{
  "model": "image diffusion model",
  "dataset": "analogue clock faces",
  "train_examples": 195000,
  "image_size": 32,
  "horizontal_flip": false,
  "conditioning": "none",
  "arch": "dit",
  "objective": "v",
  "cond_dim": 192,
  "norm": "layernorm",
  "activation": "gelu",
  "mlp_ratio": 2,
  "head_dim": 32,
  "fused_qkv": true,
  "qk_norm": false,
  "dropout": 0.05,
  "inner_norm": false,
  "patch_size": [2, 2],
  "layers": 8,
  "width": 128,
  "positions": "learned",
  "optimizer": "soap",
  "beta2": 0.95,
  "lr": 0.0026,
  "beta1": 0.95,
  "shampoo_beta": 0.95,
  "eps": 1e-08,
  "precondition_frequency": 20,
  "max_precond_dim": 1536,
  "one_sided": false,
  "adamw_lr_other_params": 0.00072,
  "grad_clip": 3.0,
  "steps": 10200,
  "batch_size": 256,
  "epochs": 13.4,
  "lr_schedule": "linear",
  "final_lr_fraction": 0.05,
  "warmup_steps": 510,
  "weight_decay": 0.0,
  "adamw_weight_decay_other_params": 0.05
}
Rows from block 2, named by matrix and row number. Each number is 500 + 40 x the weight over its row's rms, rounded and kept within 0 to 999. All counts start at 0. Numbers have three digits each. After the name is the row's rms in percent of the matrix's.
# ada: adaLN modulation (shift, scale and gate of each sublayer stacked) (model.blocks.2.ada.weight, 768x192), inputs 96-191
ada.696 094:538493554481557534556524550462480519496444507510455469570481528528512500523509473464562511442488487457491408524466484543529496559488467516529477469517494511541512461539495510526514481450465502471472425518462515464490480570396607538498486437495471458547533538557456546430524480482506450439
ada.697 083:548543555453415492480447492454453523483531444485479468591498500531528440487502466497487531482492438372485459454550518538536417437471505472531508470537482526458481541515435549527491529478485514485516477591471496504445495468509566513521537548462512540490560452477464430487562473522517444464
ada.698 071:539506504513460473485475505518520462496440493481530561429452502503501463533498480519529492482439508521522490439438509491566465490384478533528522553425505572495520475515450539408426521431445556474502549461545515598516488451451504492577408481513498560505429457564494478524511501477489527481
ada.699 088:431505563474535480497507534468578453530451461510550565458498548550527488444514497525497486445517525573467534497502518507479583465491474511485477542518512505502422544534496478582478493529431503543553499488497493519518550531466442443434520472526494477461477466558568501518535460503500524555
ada.700 059:525434501512507540459523541544419529480552504497463534454513471456485505490421541518478479499499470527519512523483511538518493499531515472462504547477560468525527483515456534488496497500456511543508493390483517481531543584572497436521512480445584558514523504489509479489471483527523536464
ada.701 103:528529468454517503494563604470549539581452479505518506471516465526498398488495477606525526477479520475506546507423507526473530557503527469511404557548500460480411493560518535536461490545493504533549499532484553514629494537450449520525524550520519526538547565483554524486484521515495495484
ada.702 105:556501505467457495431478496547553551509534526579568486530510555482541407439444522370500549531463449452457470483513533430431450472535502469517484471563507544501490483449592530511477525537447515437560500569460509494586446469510524483552430471548478452509483483480460504482480512522515458445
ada.703 120:521486461504515517482469490513390415499526470438495473515458632489505414476452516557432530484454478454469548476525473447482405531458535466508518548510451479488458477530538441483476509465439470500507500506525429413461537512461534499469589504534518490524425512434580442525467564598478517469
ada.704 095:520428505542594476484515503446492480534491579523486568493446559447504457522466465508473448464524534552542578527530502540470450484527576456454575531521421505597504489463571506449408523472506522505547517439505438514529522487551463458567531486504505524549520517406556438479504568442485428529
ada.705 058:456479504514540461562470496518362492501458488506493526513507520470493526553530490459475484488455507493492500485509507486419331551513439463452468536572431535444448509518524426490486420574508566460537409494582440511456494528482526474522486516503498497510493462478563502506562462480477435511
ada.706 101:525506478463400517474502485421435561511470525533493488424476501567498488473449487477502556431477501428532498513517489496487479556486547469535496506526545480551469494558489485492459536504483565503480534522517477492564595422410489493545502457478534497511458489478466517353451482426548522433
ada.707 084:582544527529500541530596463530478532555513496473444497502518457452551572562503546541541463508481497431401456499561506463492521501541469507543448478538525441466527555525463450507467483435414549527495510486505544485552423533495490546524526535451485596513468487422536478467488566554521505491
ada.708 099:434525465617514480446460471439523509556549487551475492392589532460562582519524496435498493487500541538379445469474501523497563505591468475505514486478453568543537514501445529481554493477525482531531525476503536529419523544481504473449473531434517519501505484575555584492445511480495481509
ada.709 081:408461440435581532512469479442529463550512527507465528491501527521489510566517536548520491479559507423506472417472472515559412493562473427455532531510473557424544572558482418494494504477482481474524474523492540469459459439524481457496510549464473520501484493487515538581533517527462538501
ada.710 081:555400494488497498401492465477498427586471485460430521523446502552528560522526470423502517532546519516539507439501486523546484464552407484497470478532483483560497626572558483555447503494591447472453511469554497465421507513475487500525474456532427528469474477566516522545539474509461580470
ada.711 089:578496552496482457530522531521552540450501467482539455485445467523520473495512505487483465553475555539532538488572553506498518513469520564392485472546513446444475539519565468438450439532468465517588534396544478479519534513475454526528493483457533510487570573431502582465515498543547483461
ada.712 076:506485472550531489492464520472527447434522532559469498502528457521520529464481436468502524585490461539494507532478458542518535499533483492532562528498504489416574534477550428595566541473481460450493515405476486505469452506437483518512487489411515410576522519475491464532515500532525548500
ada.713 085:481404557499535518465547535462432503582543533436524506521434574468501514485514513439500485450538555531526578477480544545457454516470582455465445502506520491517480487489494564481531476467489466498546522538452535514535583474533467442477512472499589514515528480427456505487426483574533474511
ada.714 083:433540524478464520572486509510477553563532414470605516460526435489490470449477533487567512523501464504553468525477484501515533556561530478499503525552512474572416513538499472467519421483508507429551521562492491523545541465548486480521457484474478503525507495537505499431569561583500529452
ada.715 084:444573432535519498521566481484574485475541488532545522526479482516487478464461433509475508598542576485563496505465465542500568489492499568524523498532506480563554457506557490464529435554464505471463457517430503565607481561473589479452481509500486468502501526595513482477435524510560489522
ada.716 083:512547467508458539515499456518481510514428521409470494443526509554538567462458521433510481466525499459453546510430555443508604498511579502505491498466544518560558497531527452455498539488515488545534550571512529441572486483506518479441559468474547487522427513548613496514544486492491489490
ada.717 093:495536488498543525529510514553470521520573490453529543495461562485499522450519540520442394477511486513505451424542544463444523540448487531523506515508437561450514464524560558555405597519518455553468525513488430476518447486465484499467572475431515501518421489476395495517538576517512539423
ada.718 093:404545513473509529521455499510561537609524472532544562469516480530489495514556530521455510398537479568577482577437593513484621527526479492515470520474534495466510485436528517474485440475472495497519477503450515465510559507434428477466519491470547474481515521548521529485481506448514562504
ada.719 096:525515540454539525509532488481554532511520521513426457504558448531488483507522480549497501537454545552596417488534508479547498515454511482497458526465514477458577475583450510470495591551533391457496445542565503483435552495510585484465498506522441430446518464460534553508532484502438500469
ada.720 097:507468550437476495494499612509520535523516502508482532548552481477508458466538502471474470408489500474475531514448572581474630539471562430506463513520534521539431449518384559499536487483472523497577420499442558473548489535553524504517437535425512516462531510456517495502507518487510485499
ada.721 080:439475488461505498567502561553462480528538501503467393463523441532554441554532497495489468479498539449461510471524524484512505478514453560528467474470551588497460528501482492473526521475504513467454512441583440514460571586444593490515447492543508460575504475468497487525517474467483526560
ada.722 079:543589525456441475472504506533423514533449547544467522532491531497477549499484497541535542473532584474462492443521551494553528537470501529569526441468489563542397462514470434539541459506525495479467512440479499500525557531524480462472462454540545415455492544519493510509462507518567441532
ada.723 091:522597572531456551498419493551472501553465524522467507512464435490514490558587489502486513451534505462470445526478524464442568502502504588457404557568519476490465539468438597487444589478482571511484525503462579468502513512506499569532519457459506543488514531466481522432471506500498505553
ada.724 076:555523553454437477473467498415446512415463553510535488456496491470491534461490518498517468528543516472535456509514421522425447506490477520498436495474517493529514525527477485469501624554495524519500529580402540494508447414509544573505557491513470429402465517522511551511445509472467495511
ada.725 057:546532418506545466465532468524456527538488446440527535522485483569583586529536517403592544549497533518479470555545481501552534476538448450503502509431522478443463528499501479574483509522532458520514505455441511506483503505515465498488534558525478570489506500513579520501533520476520574497
ada.726 070:489479429550462527583477475477463515504459460529464567513523538496516536466536456504555487464464549477442518551436567490525483545452469522450545555482518463535577530526544487525550484472494550409469515464539520506572487570497453551516515544500493521486478464488462538504531535508528560510
ada.727 081:528434443466443524542532500523519462483475565428524459513479501488460514551488448528455524529465459442503503508514411506483450465500503455511539499503539485447539504485488487455462539521421508530442500486521508525511557450546568526466529526555473419511512493625481493513484539508516417506
ada.728 084:569480529466428521539538515487481507518516530499532559569527429469527475537478479448550520477541490448502493583506507549468493465482509413487457494509501494470524529504535473513435469539467464475512519548530455491569433474540436475479570519531584468462493514448544472383543401496530455524
ada.729 094:497493466539496485513472460456527510438540495495464485553472544510504443481506517538590509546518520489544529433503471486535447433454446384496533526430464509499549500487538469518490484434469434542449492523568517477524531530478510467460510471497515486521521474529521445560462536445500583500
ada.730 084:454474493528552515503519482475498510494396489497495613577568493508451470491572436487534535489550457488514463542532536437473527473477510531498456463509512538519483425452440465479481412496551455586513509478561473491479404555464547486506508565568507466508466562488473486496464468491518530528
ada.731 083:533545507499479517434489543477488516500524496578547384494488587504498477442533466537514448508482507440518557508578533463553437499510527579492450479479506484428391493456512618528486478462519450505524540487537521522554525510496500483467472534535464577506471469482549536500525528493437473463
ada.732 095:401485538475511573406529512568504500497533509473508475582469518461467485504518486473476528505480490544557561549505506495542529494492579521503554435576509540551559524415492520480488444560482517518553562461504581468572469480536471463557503462504543556510442512473531523456474496527529452483
ada.733 083:525512479516495443501508520498492435454559497461482504587523594567441554498512510504530465595519494511472479490493499548469415474484499456432418529542505499439527521496454527503429503503537480501473562484536532514490540513547487532573522532432486529546529474461497520540540518487538493477
ada.734 069:514512508425517416473581555488488496486437479445525536481543542528469438471548496448434440501474443481498491471480528453456459524540494452526584502539545545514551467511483421485480530492473471534459537541474433498567543480531436437450576549513532616514535486434492512474585449457440545457
ada.735 092:451484468535442473512536453515427551553420496447560444460448570431479565458483450529518496462578485524461553463467471511475432441468427451504473543446501521547458476490480403496527527510469449488481525510595494463425512533500479461456470507540458498525497460533578566513455523448492488461
ada.736 078:464572450452515467511466454467499504564493508519486497432449504512526424505484502507450562497539501526547492519458563499417521508480456461515440520475534544441438475511533509572469536502479434479581468506487474501476530534529478579505504486561494512458463556512531561473503449500542531513
ada.737 082:574543508424570564505484512453553477497555441519516416592462507517472502496461506470548478463540540532492437482495559489537490488475455401562492533546480538421527511475511548523481463547536466500503477530550532434511511472472521524485505463579489435532528534444506493472457519500511450475
ada.738 072:554509533481442491511493457445489534426463534485512460467481539436540481496429546523520475529533504464549536457508501508512481498517451450537531444429533468498474489515437579521452607462519490477573515545491486544443547509483462468472553602540521499573450494500532457551550501517533508469
ada.739 078:508475506425462547450509454518569529557520509523485484505473495509459506491480519517427464546510479449447571517577495526537530576489574491464546504461463448468576477506514516373500510527411516459453411518573506494504513446534528378543492482502541491484511519482447494459522504537509455550
ada.740 084:552506445466390467529512485409519501472455572530511558500541552482514472454437480519521478499538447442508498483504518500442492507449504563496509489539583499493490502518522505430544569506418524520506509474432483528570470477467485494471555475498491532484559456409520476478498510486560480505
ada.741 083:520521536456526480546488544518437513497500464532461535474530540530452552524418533420513468466463534569556483455508499502494465509451581517541489505499552512563577530521460468472574472511521458533430480486463487448549585422507426519454580517485516554571487517510459467432545458530469503459
ada.742 092:470532506509520490536452536594429518520547487423463497406533510559450523486493476560494453526485554453516473501493574407495504501498565494485465503574558494403432532449503477495481465545452530558470513501499513465562440538571505492486510486554438444495449532478522561479536450480551515549
ada.743 073:499582490511510468507498487497495487442567430536509520528482470452462530507491484415474532559512569506555518555471355517514441435470476465523522448493492554430440510470453442486458548525550540432462585480497523484440449509529555488463378464506550472471515546493452549524494525504490542481
ada.744 091:482549514521485594510507482493485521530519507501575613470475529481509420457496483512504438473522550486522507529445509498478539558511575504479455498531537509442492522546542491508502542513462499565511482543462522437543564472504537486511448526533485494501492471521498459486485425473422552465
ada.745 093:506501463528537531525533456491574588534465554516449576566505524507498457510534548555539476574517582577454446515500446519536411487493551462494530469523517464484503498457505544517509473555523480486475517448487491359451515499438590466499485510526501450471455520482515556450503512483491475468
ada.746 079:445453477447486476466517501462523524497490480486509486487536561476433443470510548545519467477472477484481534516501512488429545547489518578436503506580511486462495490533474563489466508457501529484511547521548538506590438409478485528481582466506483559532523532452514383492498549486487434467
ada.747 082:542493493451444490479580479551569536476453476491547433504518551484504471485450454493476541506474476569521537541489481544486496431481482520488452439454528529478526555411503556579539501525561564643514484497475477540459560485495511466479470571480490435537507440510539548528408522500498479534
ada.748 078:496484532479484504411567513542472500522529541543536415505524439542557577437537553499548531488479543470490432499444433492525612540540500557530471484496537474476527517473547535509576483503575554515468518493494596508504554438437502576589470494514450421518466488539405524529537530506478485546
ada.749 070:475468569476573509588468516427496499538537511495561554450463545525525554461458478475501500500527558545406529562505515424520453457529536516494514499570504542532495446557465533525488520541509471562506493513511514520489549505538483453558513530453443454457514436501419537496465503471622501540
ada.750 089:507486432462539498523479524530469495512508571520500471482520481509531612519437426517498516413501416591487474539458490502467610520475516496496497486499452459547543528448474500487487527507467549573488476531533367511518551458509430554450541493509499480522460491476475448491486449485510478504
ada.751 081:516487495504589416583485489549481534572539533455483516608505422537506476466502465479520430517532532470435463564500505455515528539533532494487525514500582541486411573544525555587544556522554454412500394523499503456514561469541500520505488482545476485470545569487507529509459491474429461469
ada.752 083:508508447489511441483489396522506417561438546535521509551504477506529492480487527493543496447557564534474569460467468524513554474430455524580551475415502553426472514489504496512490458439595473514527518463567518517425531430495550482438514464517434426528439532503472495554509455547511493467
ada.753 090:450503506532473484521511498605513569511536431564521517583445458428541500478460463445470613551500468491498523447525497519512500480519541585442498415455502488500534506524580492445590520584494520544490478537436531530422524484519561400560473497508484503489498446460516556496489522528433492516
ada.754 073:485438421487525465545499543443494518521460540498503494475547516506568443491473452528490515495455579509607512461506502520460503505436515496421485433480531474454535516483493469433474463486544551513513480474498517469488477451545625510476541470592554599548501507495523506503473456510525502489
ada.755 068:455496500544500468527529496479533429440446531513552556544549533536465513553469534613535486492487494516533524475546483481467400467522494471505514547479506566511447484413476504463405483529552451452466485465522474532467637535483519504446576489570468486457421482487557484503471526437476501524
ada.756 090:561477467481496543515525463501491528439523447466491482535510430519548564555559569505547498563530440444526530590505510552477595502462476519496462549476574532435431471464459518551477516469541499485461560472528499557528511520455435449471478501486568426521514461518491422521452530492424459514
ada.757 067:554448516438486544505541505513461425560529530519480562489577515472526580456571523532537496507528483521516496517501440469480511450494519462545562488477524470512513452612461547533530491496494430473423462473565524562608497491519472463454502469518491508530547499504483511504511442468560551429